Weights of a small image classifier: arch caformer, 13900 steps.
Rows from block 9 of a small image classifier, named by matrix and row number. Rows with one number within an expert belong to one neuron, the router's apart. Each number is 128 + 24 x the weight over its row's rms, rounded and kept within 0 to 255. All counts start at 0. Numbers have three digits each.
After each expert's rows are labels from the 100 images, of 14848, where the router gives the expert most weight on average: "responds to" is what is common among them; "peak at" is the part of the image that holds the peak. Only what is clearly more common there than usual is listed. The data: simulated fluorescence microscopy of cells. In brackets: how many of the 100.
# router: router (model.blocks.9.mlp.router.weight, 8x512, trained with AdamW), inputs 0-85
# up: expert up (model.blocks.9.mlp.up, 8x256x512), inputs 0-85
# down: expert down (model.blocks.9.mlp.down, 8x512x256, transposed), outputs 0-85

# expert 3
router.3:123136132170129105147120149139150127151127166143131088163079145107159124115169103121080119141121111127080128096099120155150116130117114128139120117168135135099152114117152138130124094137140160135130187112188125129138113097131137095147113140155081126138107129
up.0:128136128087128128132200153132109126134130123122090137129165154135122143150115139128194125093107106116125122108114116115134144111131134157109131143123111110143130145084111114135125109148098099162172089082107134120120138135094106167116137096115132139137123139
down.0:106150130128126141087119147124159131132122134133098114135107119104140149122127116093146130110123138123193116113133155131136101139115154133119141142096155131161163086129069151119146140110109136130139077097107138143150147145155127140115116148097159130129140121
up.1:121140136158134128120116109121119154131152128116121097121189110131154132124149077104155134137122133122063114131146104090100120110127129136126116125117109109134113109143198112144116106127121126086132227115157121128108097124064110123155121142141131132099140121
down.1:173144120089113136150131118120150085131095131120130149156100166177120120144095159145102135117133102129204146104129127135127134122132127134100151161131151153143116145120095127131131136152129127163126036138116121125140151135164136138122107133136151103121134141
up.2:151138094083150136120133156125150122106119126146125142141081136136121126120126146110084147115127086131233141121124138160142100162134147121151130127121128124137167147112000132114113131127151135153124095152133114125129140123166136175128128112111109137141136130
down.2:123136131113122131130133102121124124145155132130125128101167115140160116131132117122156084152146145122044109119136142123092137126132116132117125108128127136124145114134230109112096110126156116115102113113114144141118134141095148093113139126115158089119122127
up.3:115105136178139116136139130105158132134133128131137102187146148129125121150181129136144136138117128125126134147125150150162147134119107121137134122137119132123089124135200114113131123135136143110117000149092131125138122099100116106157120145141131126141135132
down.3:115152135095117147133123127144100119108133138127112131110118121137131138101127107112136113115133142138108124095127135100117123145124140129092118136097143141126135119133128149141118127132113098147145255092158121120112131152164146156087149118113132127111135115
up.4:126129106111125101113110120170130126084118103083147172086170122105093113102093141131170118096151115151128123121146137098156131177104091149123144163157156123113091137133188134106146158133109095125124080116132097147147162122131116146105125142123139106095111120
down.4:132107101140139111144121171148124120107087157132188114115088159108109169124162119103129123134128095126123101134132175110166081155102144130131135125139111119115217104137063099133133149112140152149119031106138129088148131133146109134147128128106146111137108122
up.5:148122118165129113122131126124139127152123132123120102202113143117149115140168122106132141111127089121231145138141135130135117158134130126125128119130112112132085130142071113092124113139142123117124050118120122133122131129098119180131125126135140134125125124
down.5:116142139107122138133122139134107106135133115121153149104163121141101126106101145134124119151116173132037118108111128110119151081120113132142125136108150151124153106138231129150128133134113124137150222151143133120133140136143144072126132135118128112129138128
up.6:133123109086123123141133159139123127119112124117116147108082136121138141128153137137104120106130122123119118121140129137130125173137139124121139128125132118128255107126128135145126144129140141136139241103143142129136131131180150079098125138127144114115124119
down.6:133145151162138127117109112125114124153161132127139125124179100162113096129075124133151145155124148122125147121112122107116121078133128116153110130149114151130004141133094105124136117121128107112116020144139116117106117141099094198166125120130105151140126132
up.7:141131088100126120119122112107119135113120133125113131087156117119122112149172131093137148124156168130073119112136159151136130112129128141133105158106121102126190131130194133096099154155103138135132180140092085141134103150113129069115153150129122142153136151
down.7:112133140109126158136117110119117113145134135114123161179107159120138119091139132153157098137114131139176163133117130104122137200140141109110127087161151125151106126130052120134146109117151116121121017097141153130147151130107136172127129091138140089099124103
up.8:159116148135124119114170114118106127157162130149131145135172134122103148146085166111129134101148113080115091171146114133101136111129146142138094150126146133111043115118131145079130092114109115151130078108117139110111112157069141156112160126153150138126141099
down.8:113109135142153124106112151133125119154127119127114143111057096137142134162133123150118130113112103122181161114126165096123170153146141141109125118153116114110142102079087129141145102142139131111138122072146097108157137126113143114118115113125145126122129087
up.9:144138091116132118095130151116151078079146142130124160122122132101099117115058133124163132099184155148171093138102173173146117142101137135140141096099154118095126114094024145081145167121135140158135075164118134085115186143147117170096130113108104128137096151
down.9:118134099099131123167116107100099131097116124091102095130119153132125133149171137135151112125137131080141116124101140112132111127155122127160106113126110099128141143141155112133134133162096084125155102083132135135117158150108128105139130077166106122114147113
up.10:120117111140096136153139134118133123118104124145128118187109159122120122123188130122171128099126127124179164122139146165160141170132123137119135126119143139121124109130084131132130140127145131152132017123070145122142152125144135081121134130125133110129123136
down.10:147143124112134130111127114142112152145152127124113145068170084151133136138076130112104127151145143130030092138110106100095109077127149104135120137124103123145137144132169132130107112122111106104112163132191133143115094150109121158124123114103136169128149105
responds to: yellow stain (100)
peak at: top left (61)

# expert 0
router.0:084153146131139139132133145097138115150150128128123083148115183142087133099098111134105208138130147099145109123116149098120113085074162123189115126161153139129078122154153110161133122129180117138137115175132173113151124142144141152127125096112102155130166153
up.0:140157116196097173166152168153149085144142144139109134137138164115153119159159099109143095156135132148132148178125137139139155107065121093145133094136088100113146126141105121151112149095130147119069161141120142098150135082111139088131151144096091093142102114
down.0:149157131115113149149089086123133103156136124128147105130096110095137137149128132138071127129135108141157064124117121144151098134104112121106123130096135156143137128079098098120121138155122110133118068112109104152101147124120156104093133112140139140111116124
up.1:148118109089121107159108111150119117108124125138124120097099120129134141107149124096173102114125110125087094122111106125102123093141144148144124154144134126139195147156235126128140136104107120150112151123150130152114106142116110110107127135110131161107133131
down.1:167099120132119134121127148120161117113108126146133111126085165126140100154138138110131088084125115126168118125098128128141157194146105153144132151152137128146150111147150128072127143123119117123123098151105131104113108148108076104127184123086161130161123111
up.2:129133100136090129135143171112160102104138132145124129131100127136108121142122140152175139102122098142181147133134172150141127186137117124131147110128149120140045107123073147104137144127139130147122000123110109123144147121151133144131123123112106120148127123
down.2:150151111131145146123102118139129122113125097132115140179152152116146120109078128145147116139137140112211115104139113113133110154121132146113128142134127144110085136092100127085126108148136133128133000140109105115116152139094111184109122098132128107127098115
up.3:132117120140118127120133134097149127118122122127128129169118141142168121116117140118142153107127110119192138124137146152145129169150127146120133136112134128117049138142120138104131143148119127122138000112106120121146129155131120151122122119135128141123149140
down.3:153142104131154140120111105126098140147102102114128095177177189143105111106091179163145132158105168118172121164131124104116124115140105144140119129151144157124108128126072140121136112144149143105148003147118128135128155109063113129115131125143131081139113137
up.4:138098144134124112151097090127150128131129111178162125215095143160105101108084121171069133137129098133099190146130097112142141108122106139110099121168125140122128127129143113158150089136134115104123068158105131125125141125117129117170127109147141135150108108
down.4:153096095145116091123141140158066135127114118122119129106094083093119144125193107082153152094115129132110124091115154143092076150148137128127137135120125151134142114153177139145135118090130114161187170088142101133141089166160182175086142126091123155122099099
up.5:128104114133105124125142154098158112105137131144130116160112152111089119122119119153145129103139077127200144176138138146138145162139139149115128099139183156120025130106074147105151137112152156176135000131128110106148150137162117118129107138130094110125106124
down.5:133182138109152135103137133143136170129121140132130115133171103129148090096095137131150154152151153120157131072148100116091132153136139124134109139120132122114146092131138155089079116146142132123144079103114105173108154112114149150114101122105117133129128121
up.6:119158133121157133110152127133160140121123166120136152110162135097106102086120131141134123116131138156138176144150139151188126151115103116106125152135124125154132129163150155150104132127152151141116060136140098118093167126098121127106129168146127119121103119
down.6:136146092132118115172095127130093126104062089172117122140132144162096086121124128114142117107119149108147130064129130126128128192151160143141136178142129114135192121159146139123140141118134116096149150110109109125168123132147091164143109136122181117099075131
up.7:119114103161118114138139132120112116074152132124130134151135154128110137147101122144150113120132108101179110153105133158142111168135124132131122131159154155160018137110112157148146124096152142146135000111105121135125160116123130157120110149118106125142131119
down.7:137147090140160128141082135138143129194123128114139111156131157106124087114092153149173148123118136130173168104096142098132138134131120124140112161149124128123087145113158133142141167147128136091116000144076103150135131151124104132138126143139112101130109140
up.8:158135126119095172096121136132132107135125114142149104171106151151115114125162176128118149115124141087087136170154077127141180103155107102179162147131110148071128128077088161127102144152115108095158169161075119148156159126133105099125132112141096157138147141
down.8:152134126126133135135155106114165134138151147079139134056115104157118131130116093097122137146119136122107137112106088115115103164093115119168123118120097097098124130110160106124155118116165114170105140104131161107154136139151111115109132091159106137101134102
up.9:133182101114134115159130128139143111122088120114140123102093109118127115129157153132148186128139097128156131113135129133134119159136180137115140121109131122109142101152165116127172145122131137146154049077101136117120155153145127116099155124133103139151101121
down.9:114116120133091111139124141141113149110116110126163135151130102166122128146112147074157145091146138101156124118110160108124108097139105144092142113119124151087151091150137153116090120153109104102133099116180109099143114117041148180136113113123154121158138129
up.10:122166105130127139120156132165144156110112144119129140109156187132083142122137136122136120117134156129104148147108157152140126133125154107142142121157175120110082151116122130133147146106139115118119020131157125155140125161177124152136103103142092100133119158
down.10:112164126105142138103108123148112117134094120150128122158143089094083094144122149122142169120114120137124166090116114126132103133117118119122156110098199158119099102094167104117131109139102172118128128117122140143139106167102155149137152146081109184080129141
responds to: yellow stain (100)
peak at: bottom right (43); top centre (42)

# expert 6
router.6:154127109114124117145124157170125154118137133127100149109090085118120161141090152110094113065169121130186102161132112114145094170132143121114116144169135119136161107119080105173139125140134132129153167098139139139165109133161159148127132104149148160145147116
up.0:145151158129140117129123130135122117143134130123128150127089130149141114123065119123132141149131140125146126121124108120120132117135142116151132133148108133135078125137182134124135105143130121126124047117178112118120107128118110211136143134128135136121112130
down.0:104123121102119132144134138117149141093103123120127116160151136124111147132163157116055120108111117121132117144143131136132133144138126128135120127109153103151172123119057149156126151135120118141130197120095148136150136140134168045151144122142135125147160130
up.1:123114131121151094106114103131104133132123135118111121121159124107160130136113131093167133113135110110109109122115108088122115087101131130116122121129104104130130133138167114122112142132096115107136240112121118125129105157075096155111125142138135137117129147
down.1:135141135150123132149124130146130102120128122146148154116127113152109154101108120130053119127132153127088143122133146126128145158136135127144116140115145156119146122115000155144152115130148116154127104167165118150123133104135152112141133126112126142123105109
up.2:117122117119146114126132131111140112143109125145150157111135154145143095132074152155158141160136147131110145100123147134151149123127126134151141109133111117115136121131170122109124155140130136126117000148114125130133131132119114110127129127134119133155109140
down.2:117137147134125097125139129134119133124147137111081125127114110098151179131194108067084128083098116111167128127144111135117124135128147135101113146100118109143142127117136131132121101133141107138141245093156124122131125126131148125143133108123133151096143116
up.3:133128132107135136128112131150110133125129131131145151047122118130126128125132122128098139146120139131000130107121117113113124108132127141134133132126140137117174121126255132155130117125124131125145247131144124127119137130137138089113129132126113129122127116
down.3:109155129153139113113150125110150126138128105119108129167149149125129127139094120148146142117143122125255152131118139139136133146104128106132134126128114143148046109119001134125109124132128131142095003120134130124130134119125102169130135115123115151141115140
up.4:122151125096130134109121106109118130144145129131133128133150098148132114140055140146167125140141136140151115128127118108107123098111125133137113132131105120138103154126028139125110148133089108108111000136094112137118122153121123145133125134124125124122141138
down.4:135118120112146095130128146142136141133122149112124123131096144105121142135154102127095140120107133124113137133124125143144120139131117131144134114136149135116138113133053133144116132121152138102153239112167117119121134106184124167113129137127134132125131123
up.5:107126133184125129133132123113139131119133128130126091153224131123117131109195088115112124136105148111044137140119145123138142085110104131127131132134133122108140127124121123124137122124115137125119224150114136130117137119078097095134130134126123128123120119
down.5:137113123073166112114132137142110116133125116120146168089045125114151143139040152153147134101134110120203107104150142121121113164126146143118135134129124135149088149129107130124113154128133118128134000102145107129131125149171135169110126126145113140148123119
up.6:124132134146156135102134123105134111135099104149118126161184158143167095115104146169074157159132117097150131099119155124141143134129143158111159144101141102122131139133208116071110133155089132165131079139079112147110137142121087149124137116125127131124114135
down.6:114066139107141108130102105094157141157121117167173131160064134140168109129116131135087140126096064126093149154132106128120139111130100149134123131112119146131160135154174094121132126115125124105136121098143124132143120128098182059130121152163149128140150145
up.7:134168128096116121104112087130109108138132132115115137106143114156139140105053108140165137146153121121140132110109137077121124104107149135108132131113143111136100165159196131120127144144099094161151174133115130134101156156153093181115146117106146122098122128
down.7:121078150144139115142128176113163138114097111152149135154096172145142110159170145121048131132099103141101124138151131170142131141134105126143111126129128125126157098131106120148134124126160132105112125110151113122157113104093150058125130120145149132142160119
up.8:129152134095116141131139129113127098139100129157144156137130170151138106122025147173141129146152146110161158115126143149156168134131131155124134137115110129094120130124129132122127133151105112143136019152075140124127150133156131107106163126131113093108115121
down.8:095116131136156096128122134099148142126149124129124107118102113112168119163192134101117138107089096132158100142126107148094112090155095114120137141129138139119119128154185121126126093127154162101137213102190124140125113095109143155144090150131115155131150123
up.9:166160108120136118112130135122142132120094123162133130146101148110090130117129104162122099086136142103175147111151129117140124136119155105135138118157143146122111105137124101134165116105127135139101080132117152087118165115146098094111167112096120086089102140
down.9:124096123142194118107083097123132154143142106127112060150125124148184124127169160118129155184101123137135136117109133143120125128101086122091115121104081101128122101138255123093091155152118146113113092111121098175141102129114149136138124143129128144125160083
up.10:109110121151114112146139120114152139117136130130147116112184137124104125124170129155108135146111140117045126156110139122155160092110116138125131118122129140121199133118146128135126138113125135121122176167081133119135128120137118052131140137130142119133125144
down.10:153126130123140142146122129140131103131128122104121145158109123139140143144096097154155135107155113145219127101125114101116098140113110144105109139116119132156051120137158112135117136139123125139136082130161125146119084129154120213104123134157129137139119116
responds to: red stain (100); out of focus (41)
peak at: middle right (74)

# expert 2
router.2:147119104120097124163139153128095106096140117126097129089096139129097146148182126094112093057109125108106107136098150157142138168135139113126110144124160133156166114145162127113115146115116133142128181095121122130119114119200147072097157130124140156145129101
up.0:104111162157118144140176106101112137138115108158136123145160122075127106107118152108172152125108149113153093122107142118123158125137135145109117115089105101129033139172101136136096073120111117160085082123152160105121115114090121151135119131159093138099169122
down.0:147141108125108156154105133139134130185150155152151127073122166166126116149141123171114139207128087145129139111102141114122143155123122135163134137146152162122170112094138118120125129141142096100156139158115077135115153161125184115088145146131160147168127156
up.1:114112122198119128133124126086150138125143133144126083242182162122117118134203114118111120132115112127147133154133142157153132126110099132130113139143132123138057136132192124113115127129116125107110000140064128134128133102066125090159126138134116127126128134
down.1:144131121082152136135130140168081119116102113118115182043091074150119162112081143127133132127128135108121133115118103104084125125156167110127144113104138116141203117121099125138147138127150120159158255103185131136134111120164136172107135118101133132139133099
up.2:125108127181116120141136128114161146128153135137108091213150114123122137140230120118108122106118081137131136136131148150148129152110106116120134108141134128142088131115174114121131109135146140127122000145100129134125117110091123108154120129125122138149142106
down.2:125114103093147156109123131149093135121101112112142158048123140129138131116047159109147140143123173096130125116113118105108136100153148165139118143100132118124146119137050138142133154110114111137148255126146128130122143149155126177091139109109138126105116142
up.3:139145114127109151121108124138102113173124097135164105149104147139115165111140143120145130118132127105146128101109143127130146163155136116122119104125142152131065104121057131157146153136141146152109134103104133151125162120164159161105145106122126096120120110
down.3:137145093107163134111145149094160154139145115141084134114204083129158117103166139132139097139127142138106123104166095107130124074110110126089128119094113129128177124142171087124108083110131118122139112152103102116171129144112095157168126146150115130124131164
up.4:123151133079139124122130130136127130128129138121147147028090103135123135128011112138106127144136142136152109120117119122106123108120132123123122125136110125139183145121000129136134135124134128124119186137185127123125126137161133158131110124129119137121150117
down.4:124126126167118129137132119103163119139119118140117102188097162120143100125192144115149121130133112137143144121133145154147146150119128121132128129129135119119087110136255120106120122119118135127125184136084133123136145117114118108116139126137129122127109149
up.5:099101129181131126126139133107131129100122128151139100195165173118096135129191132103037102118126115140132138159137155131155138113120102123128108160131136152102077149140050107138122128127097140109109160170122142113139166101110117080147115120146134120138130137
down.5:158161111115121123110138108158088145141122134119103127120125043149148124135058147122177166113130136094112133114129118099090106140139173136128146115121140098166163142133188137111128134115167118135159118102148141129116104144148119154119116134125126126127121114
up.6:105162106169140105148127138111157133143171131142104134106133082123138116148178110117122119126127129148107132141112154113143112138092103114144132109153127115111255101113027141125115117141139149106104175119146110133118133109075103119150116135120112151128125112
down.6:135102130105123163117113120161101111107108092108159120157120162143114150120099146140106139130128139106132125122169100147109125112178144161100103148104132152152000142135205116146136143123131097145155126131102134120140135132155162118116142130131128109122123138
up.7:121114120078135129146126145136140117127128111135149160062061158133139133133093163160132130135109128129099136111138127122141136148147120129127139120134136152110242103114011129146129125127148143141143217114171127116146139118150153100108120129138137117160150127
down.7:136160138179124101103160127129155137139137135130119096161193098129123132109140105123069146144131140127141131142122128160110138110098124137128127120133106122126014146127182126093115126119112135126105021159101137129142115154103119141138134138129120147107091137
up.8:131148111087138128107146103150118110129123133115144133069144115117126148127047137141153138145136133103150104133123122138115126104131145134133119132117132131137123177137166143112107140107114118139130019124123133127121135149121128105109129124111130123105133129
down.8:128105150142114146144118160109134130123123123126128127155081133136148099120209111119105104114116105153114152128141127101130133137114121127131128144132119101140187091126125128144158118144138135108121235130129129119140137119150126159155133141139136123131116130
up.9:129085126168125129146123108101138149098137127147110100174151107136093136126210140101146144116118116146095138107111147140156133147125129146113123097128170155148111129114255138144158103152150112168141220121113133132146144135121142151135115107113135167167166105
down.9:113150125110131147100136104130120126142101126104124133072147118135134151138039116138142115162133119089157133142109122085098124110117132103123094151162088085109130128130000118120129136092111086100126021138144138117127120164135136137114144106138121103098135135
up.10:111122116157138114117121127113124135125137130133120113182154093125125130130168128089167135133129131109138123115126132088124115111107101131131125136119120110110009118132243109111117129139111118115124127133124118139122118121103113190127127127115118159141135125
down.10:139141152086123159130108124148131132140110123122127139073092164132136120118097088144096121127125128137114141131126135135157152132150140125122126118173148136136239150128090130134157121115135139134134195138131158112122158123137138117126128135134145090113127129
responds to: cyan stain (100)
peak at: top left (100)

# expert 1
router.1:142131155097178137088127116135143188145108146120135151088175114140122116125107090113097125159161154148102138122131098105120127114118120127171143094142109109125186152149139059143140159116161126077128104141150168140137125135132157087129129165151140132119142147
up.0:136124124113137111126122127134144122139130128129126132143060130118150136139093135138136148119128077104227134123135130122137121169130149129112120123144113129141154150132068126122131127143136125131133000117141115131121129140158133200132118120142135132130127130
down.0:122122153167120158127141147106120123105107103130135107101198123138097130124147129119115118166128186152045117131119122135105136086129104139150132128115139129115128105135150102131131140110126127127116255143119137135141122123120127061149140127103121134125111147
up.1:143130136078129136107129104133104142125107135128118126109088157110125122137069159103181123132129115111200151128152099134125110115143150129138102117118118129114179151102079143118100136135126119130140047117137139127115153148143118147114129114121128150136136139
down.1:146111139192147115118139120155126103127103124154127150128157131142124106153186124124107129125100132119087108110096144153151096133085144110139160108138144148100075084108159131128144140136129144116099199115175117106124150100145111118142129093121154106094128125
up.2:142114133189133161126147154098148145119128141134111094189167156121105118142232128114060122124113135144116146164145130170142127142126111131140119127124128118127084116121188130118127133141124129131112176154122118133136127091094111133147142120127123131130134133
down.2:119144132057129113131104102126114095127148127129128166082095071146146134128047110163181122107138106111145120108131149084096130134124136139105119161126133139117148132136090117146115141129106114125150086090122126121123127148157143114103124146109137116108134122
up.3:147108126100129103125130106141090104145104123122153128138094123143127162136129141097070145099124106112165102138174096119142145116142112123104131146113123145121167162133044159154148091136128112116116188119126101147102114143128169131127139138118136120114137115
down.3:141183109131113129116137127136152140119113145123107135088134143130115117152105110141150111142097121161160169087147132108163140191101117124149156077135147143139079099150116101130112146142142149121096120132151138123159112139143110162169111165097131118140121118
up.4:122141142136135157115131109122122157144128151110139121129177120120129148130049119127179117151144139133176130136127113114110133111120126113130110129135124123132023153115107115146133123111141112109124000133135136128122121140137136187135121121141109121120121135
down.4:157139119162121133138138150163111109117127108143141143140094102126122122108197148152095126115139092121101139141134112162144125186119141132147139097139136133147208090128167134123127160133135137164147255113143121135124123094123128079092123119114128144120106140
up.5:145134139155125126122125131137120120128142124129133133110177113147136120128109135112118129145128150126040116134119121125105127089134123122146128133136119128132031116121197131130130127117117123124128123131158115133115111126093110148131138126133124145137123125
down.5:102149116129138133126123127131139138135125130127133129138086154109131119116167122137093131124118121135172137135134124129155141157129136138121137130118120128137208143146105140131136151146139129121127104118101141108137155127140129074128129138126137103128128137
up.6:129150131171131120130101107145114120118155125136110119156145080135143148123138101115142126124124118139083119113118125082101111118120140116110122137131145133138038131116236150115129103133119116123130090106161102131108121138105110206131129117115115161133127115
down.6:141116126106142139122142145114150142134117127125150149105082174124116120111144147123092154134110161111136137148157114153172151139126137146145137131108112123116227099134061110137139163144148136122117154124103150105155147126153132073127119142145149121112135161
up.7:117130135167111140143113102126126131156142162114102107200135138110145118120112079136181105121116104100197144100145124107108116138135135116101116127133108113112055124115127134090109110153156125127132000133112119144111126130108147163126118133157120132106123125
down.7:149104107111110131128137124174132125126140144122151144112110109136116155134147147100108119131143158119115135118136144126123145092128136158139139158134125185129172124133060134139175148087097122144115255135141122137126124123138130136136141114107116096141126099
up.8:134096107083147127110133142132105141095094101116146125094121130136123158140116116095104137088118144109116108125153100133122112146141108169109102147097138131130208128131027133138109129132112104120150174112120128134129120156150194085130119116111120124120150117
down.8:135136146143118137142139114128140082163147126134114148119107124137166114142104114152130129153123077151129149124106130119145125127098158064141131077141137154162080122144149090106157113154158154113126168129164147137157108126138100198134144158140141133112123152
up.9:136145144155128147127122136131124157153143130123147123153157124136118110123121137132125136165121155148105137150140102104125120077132113120142137119148105138107062115126148110161139122135129122105133152155144135133123115100108110149150127141153128108125131148
down.9:106124121148123107128118131106122094098152093141094188089089121108145131146168140169131136102102109121157124114114172118112154145137121128158125150095160111128133109150158155133113127116112144139131156100129086132139132093130155128109132116159113133152124138
up.10:121148143140121147131119117132117134143135135122138128126152111144116127130073134125183125161138158139098125134125112093106127089129126118139116131133121133125029120129170112161133120123118116110125068132135135128124106133119123177135133133125123129128127141
down.10:145134127109116127122130147146140128108130137125103143116087158106141107117180121141074125112117100121156140152115124164139141168117154128132128106133134116166224127136115137115117147120148147137111181107118129113136154125159126070094127130128140126121095133
responds to: green stain (100)
peak at: top left (84)

# expert 5
router.5:113177127138133115113137110108135100149125136117118111140191184130140068118092153162151150146130130131161151126131120140174124124133136116140142136155105117097081150087151140076129108164123128147101056163089116128101161151118081177154123093137114103110078146
up.0:130121112155116123116140106108151142096145134125099105193121124094131116156129161111226139083144092138207146127132120129119085154131131149111101123126136115145109140119255134127117133125116133129115092092075099124146110164116144196135124116128100167157136135
down.0:115140151122134130128115134138111118173112135141177131096151162148118120112159094152025098160085174138062137152126127143152177103124114102152149132133113158086089113147040122125149124116159127130128173145166136128118140081145129102124144131152170069124123113
up.1:126146119094115146127126185138149129120112103129133180086055110107137131108062119118159147085147113125143107110122130129139085137153141146114146141118135119142182156097098131121153124129153136146146165075145156105121154125131135162105133122117114144131130121
down.1:139131168160103103141130129092114080121122116127121101150146135132121105164131146133116091174131086103125144128114106109116188119115127084135130148122104123146095129137130085131102137140082110110147198143088148141127102097125108113132154112147150103119118178
up.2:126096149158113142147090110137144124107121105162138142170094132167095102161101123155085107145121099172113166156132149112094151155142122125144128126180149119160154109135139109190161144108151140097108148143094126132141138078125149100154115116156140117151126123
down.2:134125132109097110135115146162118167136126121167173109135099114165143156129136159135110153146099107132099158144121099155125108114140118112162134085111120154113140179130080124139116110116136111150172201132167150123097114114146142067099104114112138119130143092
up.3:127112108085122117135125141126144122123131129139131158091079118139138119130026141140209145122146107131148141112134143127137116166120131131120133118122122129145194118111135129128143147136144132130139000136117146137137136136162154148115114134132117136141125134
down.3:123128137176117119132149102131136137132126132117133094166141152091094154155225150117057112143098135130114132152139124158126144112158129129149119125116162126112105121153126131136097128117136145129110255117148107111150133099112120106147144112139133134175137109
up.4:132115151149121126123121127135124130126130130132134115184159134137125128114216090113074113127126134132050139139123131113128140106108129111128134136134116130130116111134255111132134121114117124108128050140117127117118126110103109068122136126133141128114118120
down.4:123136116117145131112151139125132116106132125112107139086089117117151124148093143153158122096125139130183101104128114143091112194160139124121135113121144125136163120118000140120129121139158148144117137110178113138134131163139148191125114130126113153134140131
up.5:136129126132125119146123129126129122117143135137125136136136108134127119124095132129190140129135115139099134116120134112114105111129129133130134118138141149124069117112206154146135117125123128148139129123126097143123130147107145147121122129124101157144120121
down.5:127121125133135127131145129112127149126114123108118114086110131103117157146155134110072114116104133100154121151144135144127153140135124128126103139137114113144173150135118119137118146125131134105116162117142127119145126117143129121148140126125155118138144111
up.6:127133144151112121144128139121133138135136140134128132125167117144131115129113131141129122145123137139078128145123121122119122076119127126152129113155119122120060118125133136166134124119122138114107110118145113128139108117101128140142128148140120140138125138
down.6:134119095131149128113136133127120142102121135116124117135081146102112154114173118114139135107123129109165127139139151155151144165133138132121131141098130130142180143134170116113111127126139128136129147133118139127118142130128143103113136105102147112141120102
up.7:110146126144129116125119140131116143114147125130130139101140103137114143121059082092082112141145180141080105133116115104112123068107123163112092141130124141128094129125042140161110119103077114113113146119144126129121124138101138128149137120091104148109107118
down.7:186131150124118141157142133129140143155111124133096144156079107166141095150145099167135113116146074128135168125109121146131125155148166097144157116149115144159136143119173120115147135129179129137122157144101143119110117123156147100100126138122153131105138117
up.8:133121142186142129118117128113119161124151140121113094150200133120131110154118111105114128111120127155146167127127142114126119116142089124130114123118138120142098097100203133134133106133111140128118189142140096118129156114076146164151141121105108121143116103
down.8:157132122075108134126142142159110127184093115139149145119076124125132136118132138109136132102137136114120137117134140124103120130093146089141125175133107119145139143127116121143185152135129083120146101137114151152145110113152126116114109109117164105123130133
up.9:144117107133132133139143178125138138087150108141146145103105128129101127136211124127093140130107171141107110137129136154122120135137111137171119131142127134112118090124046155128118135123142135132105049109158125121139133117151149101143121124107124128140123109
down.9:136148134134122121114140122126144130164120132137119131181149116118152134139106116124181104134141094130172149127117134132167141184100139123111147144101116116128033139123171105118137134131110139107133000132110126126103119143129104168123133129115125121116129140
up.10:123118087095115120140132144102150147124100144126126146115064134116132128146099135137206123078124082119192154098133159138139113196145124143106121124111146135135215121151165121118115156134152127151137114114096133145112134144167164149118129132147107103152159136
down.10:137113145147117131123113141142111102151139119128133118142184158117117147138161092122062103172108144138063116146145079125100117081110164105169143142128113112134062112119067142155143137148108138093146210145133109126143139104087095066134146137151153128129105107
responds to: magenta stain (100)
peak at: middle left (91)